A small image classifier, trained from scratch.
Training: adamw at rate 0.0012, 18900 steps, batches of 256, held-out accuracy 95%.
Rows from block 5 of a small image classifier, named by matrix and row number. Rows with one number belong to one neuron. Each number is 500 + 50 x the weight over its row's rms, rounded and kept within 0 to 999. All counts start at 0. Numbers have three digits each.
After each neuron's rows are labels from the 100 images, of 14848, where the neuron reaches its highest value: "top examples" is what is common among them. Only what is clearly more common there than usual is listed. The data: rendered scenes of coloured solids on a plain floor.
# fc1: MLP up (model.blocks.5.mlp.fc1.weight, 640x160), inputs 0-79
# fc2: MLP down (model.blocks.5.mlp.fc2.weight, 160x640, transposed), outputs 0-79

fc1.286:523486569506592418517522538455442526526482536467488462461506479584609598483520571469477509453413494482538471528429484520559519470489492454588481483467521446434444474532554550526495547553501504465465583444525421478535547469573505549426536495
fc2.286:479479463454513545539523517558510534472483538492519472495521556477532482553475472539560521502532418454489467473480460499488471472501473504527562471463516468479532521532495501528441449477415472477493389557409458459474486554525543688513504621
top examples: orange object; its colour: orange

fc1.528:462493540422498543432586546537522486521500511545482500571533518473512490458471504529495525517526656482528490362562490441480526588493526593501584559464531515535481424541568473552464487463558495526535495439546477530467489571465375513559460410
fc2.528:431549411518447522525635443542464533534579520436423535536527474462475547528530509460481473468432619483522516481499529491520508396605530441499425533515459547472569379496448536531456560546514453495469462500478625439523565459578572528479510503
top examples: light from the left; count: one

fc1.586:467415520458504605517484526493530587593580469575463548437597492550476509497530561515499450482561493504593451479447586556482499544503440437516484437574451407464563551499470487556496536471561585508509539447491562569389491542518533492529429501
fc2.586:471542370577584407487499488459546524547380477440478428476598553463499493449533520551436477475492479506538473546454483440466498548449540598465569499401469512457432516550443425576425507437532591525498525415449548546502545441539463489519476479
top examples: light from behind the camera; cube frame

fc1.274:440544428520651519499498486451499653496541577501503460451553569531526502531623460454572467507472461469526474438456507536565493546463466495520541535553568442566418457453480545476590523570491550482484457467412519573544488547577476509452470453
fc2.274:458503574498418498499492535565423454488524468442478494507446548506466582472473525439460486530439585462445580485474538436509520517490515455495470513524452426587535469464559541416541514595541533575511590413438553532486413514503533442529536541
top examples: pink object; its colour: pink

fc1.510:422512495558505509510501483482551582535467482565494543463566512559469616483552421516494406477533562464555463431512434511509566552440570485501467472457529531545494534457584452576525513516624538540561517480451532530473449515530499424473533462
fc2.510:474461491484507333502489470488479535512671523549509508499464492580425477494508489436494526424472552546535517465501526450496509593618478422453488507488531575562511507529470574535546467607533543528422434513420504415593494513471515451456521492
top examples: count: one; light from behind the camera; capsule; largest object: capsule

fc1.216:474498468438573590463526503563483553528481507488520470586464516560486494425531522527578430537560478562538478460498544474521571445518490418550472524446517466575527507426446475581468437446518598555462465517518476613477495429514495425567510533
fc2.216:390562449623572445499503470443522473510562527504458507570464514575428464537606546416502497530560474490592453519497474518536509524490527461473447544477503477479464490539449482527514553608468557523486540476458557521493532440519567423463466419
top examples: egg; largest object: egg

fc1.315:537524469433474573505525458333522495479471518582513518422572470494447522460563512471561477494469500585505505511467511599497430410452437504528471534500572562537454485491475524475470510556530445397471490514468568618454426499503521476491531512
fc2.315:537495518529501572525499504448417479494507538462518499499562494452467507478359429502638431549527487474501520499483564490490495427519397471507418492566532505421508501526459545460482459482507439537481518487432588429450549502466522468446450578
top examples: twisted bar; largest object: twisted bar; light from the right; cylinder

fc1.515:540458436489534496486543506413483580487551569486569501553467503439591564532528523430440459445321469505512503475451483503552449552599419436530523480413532381523426428518491508507495564439536548543592487534542426513525538568536485505464557470
fc2.515:497533582473459545538492592509469457513401489521508534556461543562379474489447458614529520456472524506510563474500496542521470470522575482541459482463448375439533435480507590533486428456460419497550536410424533583496499572481492563461538512
top examples: purple object; light from the left; its colour: purple; hexagonal prism

fc1.457:432492520539533502524526429491448520560605512543490376569485494545527459534536532567498500440524501577550492503451444463546562464460471428566451549474536495540457535454402539659467445416549398455428466526483482569545527464436494438453504507
fc2.457:524487473463511534494455353555589411513520474443480484469426524572444455484537598509509506464462417475480482582499523498557492516468568439553449515489499430419475519458416471432558525557529446543546542561464524475591421463643488486409489504
top examples: bowl; largest object: bowl; torus

fc1.40:525525491525566523471478544409484505620531519540502493476598559571509479471491448478539401532539547526609453532433499501523612521482450520510493475506511552540412567520449518591520469500551506456522472523506596507498568538596526417553463536
fc2.40:496480532525447499466482545507607460465519473463477453517434525516549619502488362540598496389494502464460538496495488462585492451557488538476461486425540624448577524504486562474604516493471572565529462392499429534442475598505463418500585535
top examples: light from behind the camera; grey object; bumpy ball; its colour: grey

fc1.447:494501448439451489474495434481540530478476555554577467513534466521552455446541528597554514436594488534508516515488414610548567454526439498498565520605493484546584536456476471518465487493483408487513431519509490532373567487385509530517503491
fc2.447:538500357460447486491516495494547546484494516591481472525497559529547500573462521480492556569486458526509463518457537665529460530525477556524505429411453517429524532457503527473433480512528457497447500507556502521346420518475505548473495446
top examples: light from the right; pink object

fc1.355:548493511480445495530429490592475593519607474450470583501474525508434445455542453476534432533474498530519421498549602508480481562469425517495447483477460473586507520485528434481489504505520590502515454553500484522389480497567498497570402656
fc2.355:509532493538627448504521479477515399510453475507498578620587474566410600602531524461502566503504517564547477530468515549522457405392471529561506453466440376484390513469551471548412531534492429523488475528443522487512568560502466562480458482
top examples: egg; largest object: egg

fc1.282:485461525382571595517558377471504497461505458533490429593532567453549494419487495624437525505482496532407434516554586574486469433490513398475508493448548521543487383503473401490548562507590464485432503510540470444436485441467506528434568496
fc2.282:594533506568493533551505469473513533490502351570508516454478453422578446494453429500471337513506516441566536511482493577476478490485590538510550481492550546445501490505485462513532527464454469510485453503547606514482536561414514520448398547
top examples: count: one; count: two

fc1.193:523563602429523510484520518522524493501557522575475388537426459459467497398555580536390490479541561475530454480500570613564521494446482464478620478472460518548595428442534509515487454494512472466492519485521423552481466429419533592559494638
fc2.193:506522567474507484463431553464458426517529505502557398447568555488510451550508533466407527502446562492471525510462514611517453513492509488501589561519545448540559490560487579495549448490457456455447537476470463503398511475465533648513477580
top examples: pink object; its colour: pink; largest object: bumpy ball

fc1.346:482565512541502513525485468551505543510542508496533507514462487525442545531485555511424505443486489549552462496440469482595530432521464420456503518428551498548476477457490567610520553484494484494481537476541530598411495434435500571545418458
fc2.346:497516467513415554568559521483568525535533532500568450399541394546442561522620443549475548513462536479476450491465443496446512471524580560462480496485493583411475618530486413444503490517552530507512480501503481366457555472609412492506538471
top examples: torus; largest object: torus

fc1.118:413593542438447555422521452441556508529424495482508450530473549449534550560543485503618503498569471525481482503492503503483529551629547459651600504503487563402480508518507476530551518543529335552556558509465564603588453516436479557481519520
fc2.118:601524531489509501480510421569522488532440487522455472534593519470566547469444562574462492548517450559484527527489443529422558521403522496519541520446401458507469450391504485512467499445451375497507534564517509542506475426395518548461409545
top examples: torus; capsule; largest object: torus

fc1.120:482410525414490554511527507461509541463549518476524467564503516523449490457549431412563384559469490443482429490512523541529509503518519430493455509594448456530530479457555496473520439547561536580499558514570403523463428449511500562499493465
fc2.120:421495544479459561523454470399616524477606473547405428466488494515496493544544583444448526496577480432472474519507565541393441522499441499509408543465491519471487559526465519461531559524471449498520555557474597458526498466587528476412441468
top examples: capsule; largest object: capsule

fc1.311:464502597539503452484484550506530646476496584437506495464491609569472584598577439448385417415383504508550498492486552472532538541535491520540548388452502449432413521489577558520486524501508515431490557542472474508532459510560491420528458463
fc2.311:493472526485519565510520515507608550477492525372560451460470511494449458475447542495523528514528413462467476467462516608514598532569521492499411526414492556510481479473420545540460405456476480481550510640448556418507524493510488622434424612
top examples: red object; its colour: red

fc1.606:494495529424469577510561432496522489550422587607486466561514514552572549475466530561474449405568484480403491489470528553497535520453493421510613461468465543458538477451532450470455566431496467534574464461538550555469513499401487481489539439
fc2.606:548599486465576360489484498376564654471478479524498492499527510477541503506573527502430468549506493505527512520494456537491399494435502511525570554512453485470499489422559421557567601537481509482506490538559549493493494474522516532456453475
top examples: red object; pink object; its colour: red

fc1.417:500559500449605480511504568508480511490486553553513549524544586414420515523501556536528469506511526565532426503459500526529538611449438588551503416432483506500433588526555515596416482506544592480411514534500444543532507486512470471607417527
fc2.417:568554522482413456444441572575468440561524485489545456504344518545499474418568516439501507597467520434472500480509482554499540529515418537519541477499468475495455531374529527485519493575572539542408503506455500459534486539464474486619503510
top examples: egg; largest object: egg

fc1.275:413555572479559561486484410468565469513441560501561469497549510546530519439522652554514430458540548466527485556632558504499518457549490485501591562480493526467620485500509539553488527485505451395522544402506482502478463520363493532454477490
fc2.275:628521593528553419532532433479517539573400532502517407521477530435533512430408531475498468525385521500496443476593398491439516562422587518525504559519443408503555485523528460527521501468496475471526474576480477493490555543366486593460648455
top examples: capsule

fc1.18:478583513494462511574471425500491500460463560439550439522472521434566562486588494540576442509405435489432485560623488480633505498560520457554458497556525441520594464482518527557477529510504568522474548590533516571509487510481436514469570503
fc2.18:446456428466577496539439524497503483482596509534582592516470552537467423498514416468525551565477464519449494509453502479487538570508498506489520495483522577537583535423472574488527475538485554506479498572434507448483487493668459536475484485
top examples: light from the right; black object; its colour: black

fc1.424:505443487530570535491498481562563560397559578493513478554560495582421484558556434486549516485426475471482438488496606539544449546494471493575477533591493360472547459541457458502386540394494576571549593457487455458446487532570444506448506485
fc2.424:424414455491441532456501476557495383458424470597536436518513501349490509497591494556490562519460496443424550513513505432406511482537450480469535432495542459396448462591474457605473508498514449480529472513515478533477481528450419477489394554
top examples: spring; largest object: spring

fc1.485:456462538414526522532516470485476585444576476585515545500554502581524519470512522535493475598554560508480495478462553511530609470483491491565498540572563515494512507417431553429544496512533525452412463504454480513442419485438453502471480468
fc2.485:442496540594536485475459439449533483491459505491501520480461618506462468451421471491614539574501482450574479515495576510495467542521508523559434476544611486439443521588438575512496494452562385469573466504475460501558477562474438523400408528
top examples: twisted bar; largest object: twisted bar

fc1.223:480534469439581468537479404513501525516556545484529538491487494516479614448516566617513504468477530524508501498409452512608510418557464590497479584515580492443602522484422469560470433541514510475431525465515469537466494474455518573524486536
fc2.223:543491493453525495586555458504573592502590553459507564477434488497532534488490502431493551559482475443437438511511512573542630546538544484484368444528481532482572491540495533553480433417548550442569544560527486447509470516441471567508549491
top examples: red object; torus; its colour: red; largest object: torus

fc1.614:485513461441501462541577496430513521445466537491459502571457533508455566545531475507541502446400488571420482575593462505486563493560461535559632538534468417499452489556525561498501565547526428437489500543466475651435449479537496493486534496
fc2.614:580553508526467493550565522500519491469489535510533373537562489553465571451466402578518495435422534488500512522542389430456503426533497484558493450453541461442523509577514552452458447445402430511562519415447412549460507581322494413549538477
top examples: purple object; its colour: purple; light from behind the scene; hexagonal prism

fc1.208:530501479454517488329448615551504482513487647540475451467485530425481536578511549461437463441504421476638554484388478495481563534494490487598482495458386530459453561424524502541485485453453504610506481532531540516432473525475448481519536497
fc2.208:488540428350524496531468510568545455520437505556404556508516468548575526572557447561522531478555503410396508425412484423461438518573499567473488405540442473529461491448541514448490514509503535395563528485508528506470410511480541503578475537
top examples: count: five; blue object

fc1.142:526506544492570554525499500473565567470571473503494503530605535474437502458462533522454477475525444568498442552462508469551393624453446519500483464425573428429484447494504472498505460512618526515434574474475656587525507526402530522450367524
fc2.142:543499501508543288458535451484384526456561475417499477515524465471506505512498565521494428543421499522561523512489492540449470508566534498487567542383543573541568453602556433443606481518495505579481501509486446487517417514475523514472494550
top examples: cube; largest object: cube; pink object; its colour: pink

fc1.393:495574462482539469585522491470490560483494505486542498481602483553519423412524567505548547435514499565523376472558526551512598511537434484454479504507577520508426514563537541485474453544605469453491553431488559486538502456484527522549370496
fc2.393:519513532556511507415498490569515529461495554481548489522487489459459598409426500553585539483485494488458426463520441478445499500602460508552527443524480452554513511562546559442477435531530482495596506541451483463466528601351480489469537543
top examples: count: one; light from the left; yellow object; its colour: yellow

fc1.426:492502514472501545475502507523448500460510489489473448587504564462429495579588505546568516534533473534579485464581513464440514380520500491575614622631487501467586548582509524515523433464565460533489522475524435603450510431361453513401493510
fc2.426:500555519503463456479519377465522509513539516502453512543457509542527570492448450502541528464490452558498513468531511448485480434545530420565455423427412446482565513400470529443501455466540480516483507514502426504513493558425484505435455459
top examples: torus; largest object: torus

fc1.415:563483496477528511384493522472467518488540497608500556478571557456567536457478537508572432423485569490505479528583552540553509526647367560501503499543501497524462563504464504393417550549599549531515489537534510457486505496547506406345441459
fc2.415:590536504536480440559512536516449516513467465462496437550430490566551466495531463472435523547534537545484548535611405663517553487429509553447562495453476492553519514392519514550537480448445507496457477441456547434509645510524540499639631525
top examples: light from behind the camera; sphere; largest object: sphere; its colour: black

fc1.594:486623520435499520521514467526455516515440494511576426528461512538455509578516612594479531458459532529446437506481497524635397467584377575507563486513556487446554457523535472564526492517512528426457521526455509461394591489450451473479441521
fc2.594:534541516510500474482494446413474585549477492522539543441520434524520416518498441500492468486457509552554483490483493513392488469523539504495481468431503443414573491480536399516477514448440490473555520549496516529533493438445529471459528454
top examples: cube; largest object: cube; light from the right; dodecahedron

fc1.135:496455512431578476499513518415604511474520506541540579500620531535605495485530470481501458502405506576453465486488606510540494530484452509545559443561584473437496542499466548488442441594513499553509527462468551553499558530496473397531482569
fc2.135:492525500496490508465509543437555509587587463467488389410459448558499515491558500553501511543456532462474472497420416504458536485563451538513459501538536540435516617511496543445455469570606630467471500496512444470469476475419453416496539460
top examples: torus; largest object: torus

fc1.52:491486499457534505553504413469551494498606459492489479526482527552550458406547538552529485482470553493424361424557573518553506459509495424537499520515616485526483461462485477500521434527628499472449492569434478566549486436529490497474561544
fc2.52:477473494479537523451492509478559465501481595528476510510511450493541503473455461559500570533510476442405504454446489487446499485495367552552535480510520486554483557487497447459481491516418509480529529496487515476511525412550515530512547474
top examples: count: one

fc1.361:439484495437418467504527449367587623457606496481506511599502445583473522500511561555474487450490455450580449535579466533481452541427437488556478569450505497511536447498576510572550524347551516506499488450468519591451506481566532425557436482
fc2.361:520486481389585452508478429547456558525592478477481422548419500480497564595588544406535516517456406518495506519482504543607531558499470425499434474641515463537490563470486456580548532456534592506537435426565473487542470457543521525557605495
top examples: cube; largest object: cube; its colour: purple

fc1.98:404518512514420460549479487449619591574565498485508528534529543552456458428497595512537382601486566535457458485544617532501574532427514583475574592512484450508516483463443465529425514488528545560401596481480491518427484551526490419572440484
fc2.98:310521467554546504534456411534498499522498475449493513571555555460484513475427408492503524458487553541524515504474502505590379479489475469441427497521442475436529498458449569543555532396541480488522518496539451546536612572448471587455483483
top examples: twisted bar; largest object: twisted bar; star block

fc1.279:418504392492532478475550527435533653537493540531478522458414438512514429439511520440615479489456520524552409481520499439576523463551522517541550542533543427532438422500480573532466561479526537388576416490488444595499519517592499462512511489
fc2.279:490600539525521457470501506508445502516456470394482455501512481480478577490508505490403447502446582475517499456435457361465463513546524492487494558614491472517507460510575512541540573559467543535461507533492438514515411503455561548528518624
top examples: pink object; its colour: pink

fc1.546:555435498367545542494496523455516502479548528451490546526456541549580520515633463420437390579434530497514434494390545440546526555488443559553521498597511446435524500462479471463450533556507517568495565541566447597507492487515533519473461586
fc2.546:475532525497434484558538469403539489558583485485493488426441418569443476566541507487490471487469520457504468522516401530447513444550447551466496525503527532465463622574505481470437464626523537475431517555532481433449542456462392446436523510
top examples: torus; largest object: torus

fc1.366:451480658530620507538485474448465567452560475518454506517466593490519591493493528504524460496488492514528448523461603427571458465468490493531549440517503450433467512500506549580482574538540416463580425444562423550568481437433499474442434492
fc2.366:570462565502501466471474491484628391470551506433514491449468485516477460530435487499583522529557452557508493508506513579500592426482549502465518573413536528509477472500455547510496515420545490421511489641525545433509565481502457540482424555
top examples: red object; its colour: red; count: one

fc1.314:557444466511430463539558501410516533553503499474464467502554498573482545456464562721512486529565505458518410495495516537558552512538403569451497504502603470510516549485426594505540533552527517486498511535604555519560524411473500491431546540
fc2.314:458512492538560605477450422520492525568461482504565418471428563489512558502523417533578490573530471505518604510470516482541540559586419518403542510492562544509405555588516442483525532501517574427506501475545450548548467488441421451522504518
top examples: count: one; wedge; largest object: wedge

fc1.46:458494545481526469524523525423531572482475505598566496508468505470454426460557552492452492516538541508478489537472488573530480544577475480524523529446450499471505449483423507537429541520465484538594554594519464607521498487540553520551575520
fc2.46:451487524556563594476510582443540422530455490501562494576540470566376500554475637498569594586561517470469462520421567500537547544403503512516563526531501497431473492502430551507431555527506499488470532504424501546460499464554530573502529436
top examples: bowl; star block

fc1.9:536468491447492609566534480525408487518426483525464436550532459451554533431435404536441462433519535538418499567445518442604450450540513478574540577528574377501598459570516488502531557510546462522564551477462557512470547473522569521385550504
fc2.9:574465551436505367480480473528549369429618464485493571473443483519470513574408542467492530455516432487528435550501442503495451465367514484527431489497511589565511484446529578486433521548416486517480528537454436444497537488529513536481443530
top examples: light from behind the camera; dome; bowl

fc1.302:489417488556399510547499463524502514465478476465506446500534538542515559365501512458465517466484420593520445450531522552480562418496521535544499470512470508455492448504440529536546622554514419440508566548527527561401486413556485484480567559
fc2.302:517517495451513606527604400522515482505474468472382475508499528439526503506536526475511388502554493488542523573575525669528509523462529470562420553542548459474498457499458533437485556420529490497535467490635524613450448596495557486439560521
top examples: count: one; light from the right

fc1.348:568477458438416496510542451463442529485507476548513411586468487568551515399521452506567496481532492447441484461518563494560534476536524584560465561440454471464526419506491449623430545494559482465512515504571466491456422437471561503524463483
fc2.348:483512525531438456335584391608446490492604476523452525429498501625473489526475596516472490479543524585563523495633521516549587490520560437486478533458539551575455507592578535494525483533525468506492513503514438508427533581494507542564479509
top examples: light from behind the scene; bumpy ball; largest object: bumpy ball

fc1.127:433482540422545458523440550559527594434498560532549488457590553553498454490533506505526488537523506503412448516490498514554582494410510505492579527525455386498463515441441415473492438486482561501454485484454518462436463515435478485601474602
fc2.127:504409529518482496485460512595495373525452505577555473492540510400451493531520608498551505600547475491514458519531559508525550497493470567535543545548545494488362521623465455467389523586530444553475464502467609505520526546526478511554399542
top examples: spring; largest object: spring

fc1.175:471586550474467428512500497443531600514543494522549395552634442501469539436513471489469491443590446549499478460444546568475489431518440491513544541527526520465462539535516448512471475563559391453431589542494505414397580428469473513444530417
fc2.175:385588435472440554458524504446503539535562531555499512503459463512486446513537520404420523394481535464436523471497430479423470508575445391488388450462517485492509523484473451571542522537481469453555527536474561428494548560524508409452467490
top examples: light from the left; cog; largest object: cog

fc1.108:400502407498550496550520561473517622469510503548486489488466473493419429509453507511547514495498467544556399529563473479537482423540462525497466482554498434504474502503453536581472558505566540409569464485475497629455617463594522521515463485
fc2.108:537552554477539405476530527532470408379454475504504493518518488558483555497509515511399446521461544419537524483485487463466471513507522505526500509527560497490512437558599494493510484560448433567531505576503424579472418523503470518507555568
top examples: pink object; its colour: pink; count: one

fc1.634:495561436487458560547560430411544507501467482521449514517504496625449495402508565545503484527592483465556449463586562476513623452522464543434581489500599517563480504469468601493582452504539466479473491520499493555590544400457522433422544505
fc2.634:450509549619488475558474415581506470515492472506535438491480545530506551470498493499505468495493568522567574514511517545476466562573490524494507496496635482495420475656495524497500443517514497422529482479513479577474441553374438452508481473
top examples: light from the left; count: one

fc1.105:518556517496580506476514503530654596429484560456462546557524480465454516481503409532458439485464541442547446480492548544526497571516496523516485473469517481485462478467538535463401491555532553549561643430472493585561485529553484476392498481
fc2.105:499449562469496442456537471534521471533461496528567458432516497506522591455582566523491483538495527440475545497503494438407540427537501489489529461501518392402449478563502425424408444442502555456582450483538495545478466522481420513590511486
top examples: spring; largest object: spring; torus

fc1.91:437563517435513539559506412432511486480451443472520520565540543560442509550535538429460438423553528571392502527535504499588534504565526599406524502529490501504534459450531487540471590540467527408488475510569513531420473532512517599511473530
fc2.91:504387524528509501619524387603539489487582464454523461530529532562580567449512434491509422526427580539531484524570405516512542548439491480404509446497514446454581489563542521433490508458502575411505540439530418519432572490491479444534602540
top examples: capsule

fc1.276:449465511565494436469433638576517582496550573527511544483404595500510526491454485473525518568497566502593527524471484431530631534441560500464524501545574479508513512464532493516569463533464511565560503454418563536503474575544474536439491409
fc2.276:578458553395456579488464540550458489473509520492472529534394534411487535512517473452503460543565463480460480465583512437480480515463472553540482507521554414503503516538533509478458535463462538515486531562545596524436591536487566483539521496
top examples: light from the right; egg; octahedron; largest object: egg

fc1.151:529497646496555462457466513498483506470610470498547458518468583523362505474515632496433495472507500538491455503441525431542520490454492568556488490448506485454503458475502515497525374503521454481511495523443513449590490405474472557505412590
fc2.151:507442605476543456436487512475414501467537526514408502543475536512491568451529605489493487567332512453474543498519437383477486457473541414517495526490516368517461491540603520556453450477479523572425476419468425505557507466542523594555526504
top examples: orange object; its colour: orange

fc1.50:435503521482473400518505536489521569536471491508541434497413572529397494506558582581529506522513495456494451505505446578551584518441507472520595580485529482446495494497582370556449498456504457433486542423544508466433595532472449489579486606
fc2.50:547523514527451466483568501509402496546506504552548535465422490518563473581501559581515576542499580487510523501515571516473555480555487525473501480536552467556382557528644467558455524540602438452408495565506472558469492627451440469536500524
top examples: egg; spring; largest object: egg; bumpy ball

fc1.608:506448500532515455539502480471570563509550496575547559512468539528486448419529595518481421474519498500585430465400483483548481570575465550488477486546417468469517529457539399612593476527535584530532486491475550526445479528510479476472512561
fc2.608:507530404596569530446434463496520566571421502371549411538543618502373494481590545530471567514472461578567474587481533482572417558458492535461521493443541411479415527548410517489423491553517534521536485452498592464517556484561524501558502477
top examples: light from the right; count: one; its colour: black

fc1.565:464544479504405516529498489474499561487546510514504551497502491485477520428509588477399438567444493511559454440521648530494565537461435506514621586568495416486490521389436439501498429515498516560450579475566470613411435424521532493534470432
fc2.565:420543471447515546575489528422367466494487494484519486463504562530502410446384420563531470502542586496651508505509463549578474468573515463453452510489539524500481568549474479558584510369501505472539519501493454500548558523430433558425448518
top examples: twisted bar; largest object: twisted bar

fc1.250:443578569431560469533513440479556525477460509511548468463510498539542512482533548581494541542419497468531515474481516476592502415488468417589560533506515492426536448524489585577503426502515400459469481512498432522527478454483495495580546548
fc2.250:547558622552571511442535495430527487540477529495533540532522443578534485594369512463566500567587551576574461513516457552548577455441553517576515498433491590561458434465525445488464512486473427538443461521503514520565561529502538508536525520
top examples: egg; largest object: egg; cylinder; largest object: cylinder

fc1.230:497549506469475413512488521440461621464506582479476421500511541593506577494551506421474474494439525425506512464502459479634481532511518452468488476450543468509429458483521553470445500441475494430555542452467450510446509526496517479524507451
fc2.230:482556452495437597490524481550413530531361546469511410462515599489494495486461619483479488566506508445495458419469520514599546550543416470529449519457490515490483490519483528513483424468482550442505422453518474549512479488357519570570521567
top examples: red object; its colour: red; light from behind the scene; count: five

fc1.33:493392525493540560338514499316524501524592646472529426524466494423521502412526501570470455521542520517451491508565484531576488478397512438494490538482564482563570460451512449521541547483542528349460481521522483430472427494438484504487539572
fc2.33:547454509420469554432454521582415426548492572513472471469471483377518464375494458548562527476458527396434377434500431470445521525588489468595454518557451509518465520518525469416459438499619581485432491560452554407506534405453524459460561570
top examples: count: five; purple object; egg

fc1.212:516496610469505495511475561495454571493552535498511491539545558483490546426510576448441468480452475494551496456461481460508490492469457585543432574476482429524426452520421494474554469531551461436490658441531530526490503502517482523473498520
fc2.212:422480479452512541510470506529445528476486489585510490503451560440562503572492491570499466533495454505517530514492488491557454437469531489522590462430530465441557555528519491530499498529465543468371406437485405488434589539547511579556528485
top examples: orange object; its colour: orange; count: one

fc1.637:471491520506496464599504570497432454532468449545460538556532474372595468441548547463551470534524539476465508472531484523513493470594519482614465503526639509541516495483460453519511463527505587547578524562519510549516461488444467506455576545
fc2.637:524579482460578483451492667414536450435529518471526556467444490550450537532509521491452520565509471498485516485480538540553594537480590525531520482484638549492500530549502539510533457496420555440520479514464493542542538407546524510508489474
top examples: count: five; blue object

fc1.13:502538505530516440432526458414625493480519496481478532499531596572510399481468514483424444445529529475620511416587599493479482497411444529491523580534465480557525484399567517535490538546499611494513534418512572618526552389490535457528527591
fc2.13:480540430539579548461555409550505557559487493473581451484428564501482576495618580491495506556476500490554529475512622510484532499550425451482489516482443498474459531521456349473462441574537558499534424438491451507453564501521516488496451462
top examples: light from the left

fc1.308:430439495510540546502505472415547574497477559474576537563523410451524497511538464520473442456431491583407498519475611544507416484538511518545529524537492458474518493549503547599494440552538521594462458479440571586483623557545457356530486429
fc2.308:479572553523444501513537432392566519555501474517487540427390447553435488524627506538500509574476523438462485476489477552462525417522512541469474522580501522430412587570500484527453474597556453443495481538502506437510505493423416467524479469
top examples: torus; largest object: torus

fc1.174:451506461469443509432489549511483558529445535591472513469564568434430456537538565459522524555469482577555481524463541461477519540546449506619546457525452504447405513523525532549512491546486461577494515498469465570464499485515475468498550466
fc2.174:456449421461578622515454525566489498513404532534473454648491453477499511471510511514541540509504467477361413415433495479516494511499426471564537481486441455513454519482497451416450524571649504532520579476457510422461487454573558493515623515
top examples: count: five

fc1.213:523512535542485428563454549465484563472486521550527398533495537468461509533464479492524453487431428603453495566589530541581486490469501499484468520492526456605471488499504505582504537537496541430574434512460552569487436551482441566499477549
fc2.213:452440513544500440519488582523466743487525470443548609466429481406527470465501420451494521482476498543466487537567488533526495564498492486453554413507578477563573544571459526480587466497489525454480499476479431470484522583460474444491516465
top examples: light from the right; dome; its colour: blue

fc1.618:463511570393577473523509494527541534438551511480535573528543515522408481520577481556490430488471546477509456528469459465517568585373492560510527541432527469538508418470501511505505405460479561463378536584548584439494441546478518520479448483
fc2.618:480488574536495460458527455496523623438368493498531515521526539496510545468520507445463521533548547501499488470534541540532514555467531526535535478479510458483447455527490541509454514492517484484552508518556455556560416617408437531578520459
top examples: light from behind the scene; tube; largest object: tube; largest object: spring

fc1.458:416520447472549529495530500507497555486459531472543460471558572532571482530527499543681503417481509486569455492448521488508486466486498599531559502602489491490513536480490627498466567526507504449531439461523470598533557480482533454398510452
fc2.458:525533460518558485518564499448401515460481503363457525503491517439499533484497492554432472548425558515515478495495532362449440506523494511500525522494479480497574489495504452528530601553429518596505503477458502479609348508556544464531496562
top examples: pink object; its colour: pink; count: one